A small segmentation model, trained from scratch: 195000 training examples.
Rows from block 3 of a small segmentation model, named by matrix and row number. Rows with one number belong to one channel. Each number is 128 + 32 x the weight over its row's rms, rounded and kept within 0 to 255. All counts start at 0. Numbers have three digits each.
After each channel's rows are labels from the 100 images, of 14976, where the channel reaches its highest value: "responds to" is what is common among them. Only what is clearly more common there than usual is listed. The data: rendered scenes of coloured solids on a plain floor. In brackets: how many of the 100, against the usual share in percent.
# convs1: first pointwise conv (model.mid.1.convs.1.weight, 128x128x1x1), inputs 0-127
# convs3: second pointwise conv (model.mid.1.convs.3.weight, 128x128x1x1, transposed), outputs 0-127

convs1.63:143148102150125115073112094187153151140119151118097116198195108116132167150126147104116098135111125194146104127131092155118136133228116126130167130109117156139136116116136130113085081127066110148158090163149134121161143201134142165207136099123160125113196086146161178094097040142124121090116096075085093074160149135116117077142108161102095154119173163113119165149146137153113072154174
convs3.63:091152111095121151115126129103111152085094119086108139158133084165147135076095086148069107104119166126110172140151158112187104110108168165088138163149186131120129153072079129151092106135144171179086103175154082181156115140178142087153129122150134097103037088161128145159060079107106123087186150135100110167150122161132062112129150147100111124070158165137148119129111066087156175138090
responds to: light from the left (67 vs 24.5)

convs1.111:072124106084126092119099076095149148205107106140123094132077153138113137180168144107071136076176146086152134172123106159143126140130108189114159160162106144125111139086174141122052172164119143135065147159128183145133128106147097105150123060109102133129079079048115056122086104132152089147159149135130138143081132129143107106094085118148155136064146127116092128115084062090096121137176
convs3.111:170126161131105061149061089133115122127168074192149092090106107125133112102145166178101169213105109133165128112129145120173114081113140137122163111051126151132148163092126166147121078141161105108126153096134151142120140153117113132177156133090096139102045089116137124136105138142055165163117129107168217124175140123136140181136107185092123127087168098173170139089177140104126176120112
responds to: count: one (44 vs 19.6)

convs1.126:129177076088117127095110128118170157118124141177132104159125058119125107181110133118082105160074136116140176115144123206088130119115109173154125131064145070098086078141108202124129112136121169156157134142144099111150119167121102138079129096250167130202121133111078139142143079180120141167153122133051131124088109125119122114150161114160126102144099184147152146131153090121117088083111
convs3.126:119080186174160139151164118180098092178097131105102096077074121128116126151155131149126125176093101076104109089169130125144118100114149148093099102100127151140181088105158140169185098135077080114186199116175117126140180142111055123093138179112114141183140172197156186146168144142112200123112160103129145138151154109142101124090110142178157195117136101160145148158104127101120105133086
responds to: count: one (52 vs 19.6)

convs1.12:123171113154137075131136095172058101148138132163133091180178092180122171129074073124137094148137138171142118157097088171162142130240129145120144155103129121141111152115074120110094108098065167092133074179131091154110188166110120140196103139121133101120167116170159166107151099118106116090077103094097078128121108101101120129136132121106154133119152210128127174154112142132102075141180
convs3.12:082143135119107139124156161104094156112078109067091143146138134149158138105101111126113082123157164134128182136154139139180128129092148201103141146161184149130124123109081108154130160161155183171118087190180071194163093171178119084145106119173162095142083119152167143150060055095126150064166170167073090150122113129108087104118155135139136115110187175131148154142090083116137134117106
responds to: light from the left (58 vs 24.5)

convs1.7:116102154181114118095094134144144119126137121164133102103103109175094080146138119123167179171130092093144214134166106112152148120159095113128124118102162059222161122171084152150086172103132150076132153110179166109118124129123149124111108142158155118106106120131104110113114099123103067114142177107118132179116148099115152173112178105178154092073110103241147096145195125098080174138144
convs3.7:198098141117209150177124071130169067119168169166156115105105127109088125145136145132153177124130120124155097076086081169081165151154108091162128107097097065136143097127146193128137078091104110088124162117072171090096164118083142156116193137105105158120140134148111107102168179149148157171117100070183115154143124104176128176107078094099113143166130114110106127066164145122105138105098
responds to: light from behind the scene (53 vs 25.3)

convs1.19:154179074147199135112150104133066099102181122130112128138127146173113074127094120110117112129093130077124139177144174202112128100155104137097154172120138179104130157139076128199137115107088181130224156139138091138131145138126062126104130154157134139099168168069163174100125136134169182098118112123118100128134119106096139126096120092114087181076117185152184139166110148146110107090192
convs3.19:107130149121169196129194099125214108152136204094127097104098126141117177190116099134120127100116061121076105137184141119110121119158136145108099141130124094146115121120127104069174092074070095148103173144162130108075162132107141119097127180109082140154164202185133169132204119186159142171114123069106129120104089146112122103122108120133185124116113100111086172145119107130122121115184
responds to: light from behind the scene (53 vs 25.3); count: one (43 vs 19.6)

convs1.29:170126099110187133100087106149111113108164152057200092119120157158120159092159122074079107073149131125147132144158130112114140139076092159127147159120114113087095076116068133115129119116109147132134157106123065178131179072100140063095175156121076112119107156138165099155080138138110147114108134129174127157110141099082190173166110165197076119145146144095148116134224175106103138135102
convs3.29:153136074116207120141128101097161097072144150170131120128158097124126085129141161105102150109167152146151083140086093113078132154151078080160163174115088112142136122151156175091141080130139143102051108096086145094103149080097192153109156170084108136136115139086112114111126182147141111146119104074167101200134065103177128163132091119121143075124107166098143082074167155125092189085118
responds to: light from behind the camera (53 vs 24.8)

convs1.35:138142133120116146142111152213119160192157117124053175146112142130120109078169150164172121161088142137195147113189183148128118101142105114166115102069143109143185112155132173146126155214080125101088142140133116088117109136067108118118146102100158121111172136080172147162129108148152132097085073123091135091113165095130166169087105082088076060152111123109119157092132165107101121071144
convs3.35:090100168116125121100099133126103128120092109110096072124080100117143122081123084164111113147093125095093168133156154115186124095070163152105143104060157150112175173075101160199171097148123097153178151156172102148175164137151087097151081125167132087157094133193188178180128135110103154144167169128123147136163157183102104108094152141095122172109141095168154108114107100077120110163064
responds to: light from behind the camera (50 vs 24.8); count: one (48 vs 19.6); cone (36 vs 12.2)

convs1.43:145140068149118114124139122151175162126053139064170107191136140126141158127141145108087169082136120167061139135113132166101127079101079126070165120183089137150150068080179124083180114134110108103085118172160153139159101132157143082115061139120150152069133094143112116131113152121141085130119079069102124142129175076173137129126160173151127185098107133128122129146205091131134108157187
convs3.43:049144138125090137082150124143098135155072133057122129108109100148169139058135088151057096148096123140070172123144165107193080132118163174069157122122147165111122148092097085160132154149137133146155120161167105172154144174148141077107099181156154084141064118164162181168106071100096148139176177126095118153141095145126117112161163145147162142056127150134157115170116114115152142165133
responds to: light from the left (73 vs 24.5); bumpy ball (29 vs 12)

convs1.41:175130152135207120106160107118141125073106156118121153124119149131118096135101160129106128126168136109116151136103152164114055094117125182112118164148136146119107135081064136161150148079153095123156111198113127150091133074114176155133141129144116162126096195165104108106170176128123199133099094087182094105136080164088111085120155162173098185053114131181129103213140165095137139169172
convs3.41:179173090183068102125035151057106157145129095131141179139182158118147123111118125093146127163145166142124140149081108128165124134139111116191182109149113151083112173171099112079047178152168168123115059147113131150108123140131159134133101116137173145075155088075134129161042108093127067074174121141145100106145116116131139119107139165151120084178129130107123123109129165143135171139106
responds to: light from behind the scene (57 vs 25.3); count: one (43 vs 19.6)

convs1.99:141163124101133159124048107151138149162151140116141164123105135152124107147139087131098106152133160119195159172122165094128144180104076088148101192091190088096226092138116132139141106208097147099107090168172114125134134122121108108128152152189085147073122130149140169180173133124131164155072103135109093134115099130099188173141150158136118089203171136175109102154124155082114152107159
convs3.99:125166150107071103122050156100107146122130059153144148141134144125147125082098121140127138184111149124158177138111143150209137118119156127135159102090164148115143199102076126161064137178197164140145098159108126141182156169149139100152132052177176133157092088130156144169082129101122143090201140161149165114138155156132119150138150138037083139139155125137139124090144118111112142166066
responds to: count: one (42 vs 19.6)

convs1.14:076151101133114124175145160171156085131160154168074120126104097147118126166150161123135120181099134161130158125120148175135172126181090139111131110116096070225132100155121189100073120157137189103130156116175147061136128137080153158089130097152162113107162111119094149159167113133115121095107095102129112094109132100195184141093181117171167112122124136156122219141189146063111146098145
convs3.14:080142166154077156115147142159104167122078099064104110133123108131159144102091108138107096152116096109086167153177150121177121100089157190098115116144164197102130150105080078116165164144126133166169121151208071157138113169170100064131070135147137080152117148149175164149135063127110141114131166169067119095128135154089102093096174134142137138103139105169110164171082070097147105147109
responds to: capsule (38 vs 12.1)

convs1.124:140172170099156154154112162064064101099121126132127128171085077101120126185104157159093228099114158139096157145118179114158169155088160134167123146116090124170104092131110082164156123173135152114134138104097158175163129057137126122129121135146085186134124179121093109109103120217115113117097133101112134160125087137167108144131197142138186189128176131147144113136125129123179084065127
convs3.124:120037134158181119129167125093096141154084179086071086104067099111124134139163122136144111102125116129092128139163132111108100124100133140118106129128123112105143078116171136140179101077067078121131165115179121120099134115117058126099098210145136100149177167165157172151170161115111174167079184082103109116137140137113138062099092152222157129117094102126116113156082147126146087108099
responds to: count: one (49 vs 19.6)

convs1.26:119134059177125154119081138181136114112104116118177078179092114146150104172190118091111140126140091105127171116117126139087155118169048117088132139101128077178116073101124148162098139160102179076167110142181167108151083157125126123104074121139156139094158102138112134150122199137141106128101128088161129136084155106161199140146165106142118103094120138140141136153237149094134123050117
convs3.26:072131158133065145104134161148075167121081082065112126129117118145160126071108114134104094148109123136105178139140141123183109121086174193086142116132171184119116147093086058147130169153147137155151100157190089168162086182187114073141081115170165096142098111136182165160101064106097146125157174173081113075123148145093115100140170131137137140096168126159133146157092091117139109138123
responds to: light from behind the scene (55 vs 25.3); bumpy ball (31 vs 12)

convs1.22:091112147088145153121098100107114080113175148151210183109126144154087149145103112108090152068112150082121114156166169150169181180138091173137116175131106111139142110151140098096082146138147118129086220125135131208105176033144129181170181090083024112150097119163132120153093114119137138139116108146166107138092127109145089131080134135149155144124151129134127102150137144092111130106141
convs3.22:144123091110134162145143157113152133087151152129170184180196167132131159127100150085175136085198146163162143145079088155108156179142073147194148154158109089109093107186123082083121170099143172127078071143091152131116099144108184122162150140166200142164155138098143108105106109141183121162139107146133082115090098108150156103172116086094140075182131175082113125089132135161113136097119
responds to: light from behind the camera (51 vs 24.8)

convs1.58:136106121129147142051029130124137112113212158127190098116129137140132133079153158079094127072107117101149133129166127108114121115119096130139158128130125084103103082134084149114166088131112129152088122096144102175130158043108137093126185135074049079116096130121124110142086127140097147137092125124179149153050122118101153177116147150180105119155171129142141105133205190110119118132068
convs3.58:163129098122184120157133138114152104090167119185149159136178137129119121132135178096144153134185148157185097128077084137093142173161076105180161171135087093144119102173165144095116116123170165087068092100082160111100129110097188140119171130119159171162136144083129114104120165135172133140121101120176104164108099083182146171159073093118132094155122205088136101077171168143096166079130
responds to: count: one (64 vs 19.6)

convs1.23:172161094148162108107131052142145145139092120134054113147193157121115127135095129146138120124137143127152139147148126210122120124175082167144164136104031191115141153079096155116124146116059116105195096127138108108154109209140129159112109127117132162141204126099170131092142104183136165060124074090128088073176133101130102104139115174091128178112154160129125128142148142123152099160151
convs3.23:126086149126167103110161122129157090162119160157111065057061111124116103168195173136141135156101086158107104133136122110107115143126132103110114131093103095167148108131199143108188074098086052102143162102136152077105139105104099150096149181118092162142183172157146150137202199147135165183067124074142155117117136117115165128153087161152180142120107099114126107111134162130083089094147
responds to: light from the left (61 vs 24.5)

convs1.64:153174176118170126132149127180092098138139150085144119108152149127110082087142139193132133168153158116150137155160141131161132112105150151157152151098100142116123137148114127065100174167159111050044134206136113201150186114047145097127119113123107163082108121120159199186162099118124125172113115095206119128164124077089146104130159153155124126110133159092137135129093151146206109135147
convs3.64:111109158135163157159223122188161121155128160112106132101129149139122153188140173126162113145153077142141104091155109157078147166165094160121099131183123130189109061164172117110201143134105123121138147128147101129094133156111111109087156166122121167184167192141123107074184109179177156089088126109110094150097099081130132129122106092179200128159149147109111183140114141145099113079182
responds to: cube frame (30 vs 11.6)

convs1.123:109146088141080078125162132088143123094088104146112076176136069095131159168110105118109108153108144110063147139114137228155215138161112163112153123163100119177138111126162170139101114148134200126116074121112163095084093162126132157093117126183154131136176096124060132160166136102114116155168100086108139095124160090164105119174166102145165115139100173120119174135132139119131030115113
convs3.123:077164110139081156104134136110137180094085130074117146158159135144174151087091122131104089117153145164105174169122132116145123148120131187164179136168150167111102168150086067057142176141138165158092072168162098166116095161156175087150059156182158106131110134141193158159107063154112104161155145130091071099113065153093141092153162104135149066100131143100113124137100109126133150111154
responds to: capsule (55 vs 12.1); count: one (42 vs 19.6); largest object: capsule (31 vs 2.2)

convs1.18:125103119121132139107094114114126111181146160110107140169142214118106111168163153181090132137113131062157143145180144147073107127095148189093123117051166112104123112199138162066146122149067145112118179114108130119102136081119070086084149142088079097168103104072149120156100105172173147159109154120135174140134150086119179150095116171079064156136107118132118151101126148067102114075130
convs3.18:178152100125173141170180138131147120100157120173145180147178157135111136178113152093158135120199132143170096133092086157077161170168078102163105162194102122158122092183137166082119155148136190104102086124082117103099120112109178135104151113120142166124162178107075077081123134166194103089121090145147091185112102077188121174108098100147126112166145174108131131100150127137115164102144
responds to: count: one (49 vs 19.6)

convs1.13:142088094145121101041125157117117135142111162150098159131175165107132082124194158118190181189155151122147130166144119148117158185163147151133174117141156162133141079145168114066116169099059082155131163154206192138156100181140126129134129122181117085120096082097085141095133132120067129167163126148111119134150148090139140120144101187178095115122081098128147114166140129106060115135095
convs3.13:196105109106173115177110099132149109074172109184159148140145138098087113142101143104149170137153124114157076106069072158091153132173080098197148118121094123139115103160147178116109099111157124084084130068082150128089170095085161136101157131092106160134135143095107088100131142140156108141114072094188100178143100083187157169110097078095106125174111144095112080077174165149110155101114
responds to: tube (38 vs 12.1)

convs1.106:153174128129203182122168112126149142160124132137099135188092144115133082154165129122141135134129188127084129197156145141128096076143163099104123191163154137120167116137102157150133116138112169044130113174150142145174129097157037081099108159153139136128154132063172160097118150146185173088142123112138088131140091104128154150122172174152150142071146185147182126192134145145103083140179
convs3.106:127115152136170173141215138143174116144145174101088123119127150135103163208132133124152111088153075125112124148179136101083098130128139149091063147158134112162108074151186094089166117066083107137123178151165119120080087135104127143110124155131122150136191210160115145112193115172167134148077134126096135093115138127108122068111121138192174130128121118122093177185094111135166108106190
responds to: count: one (61 vs 19.6)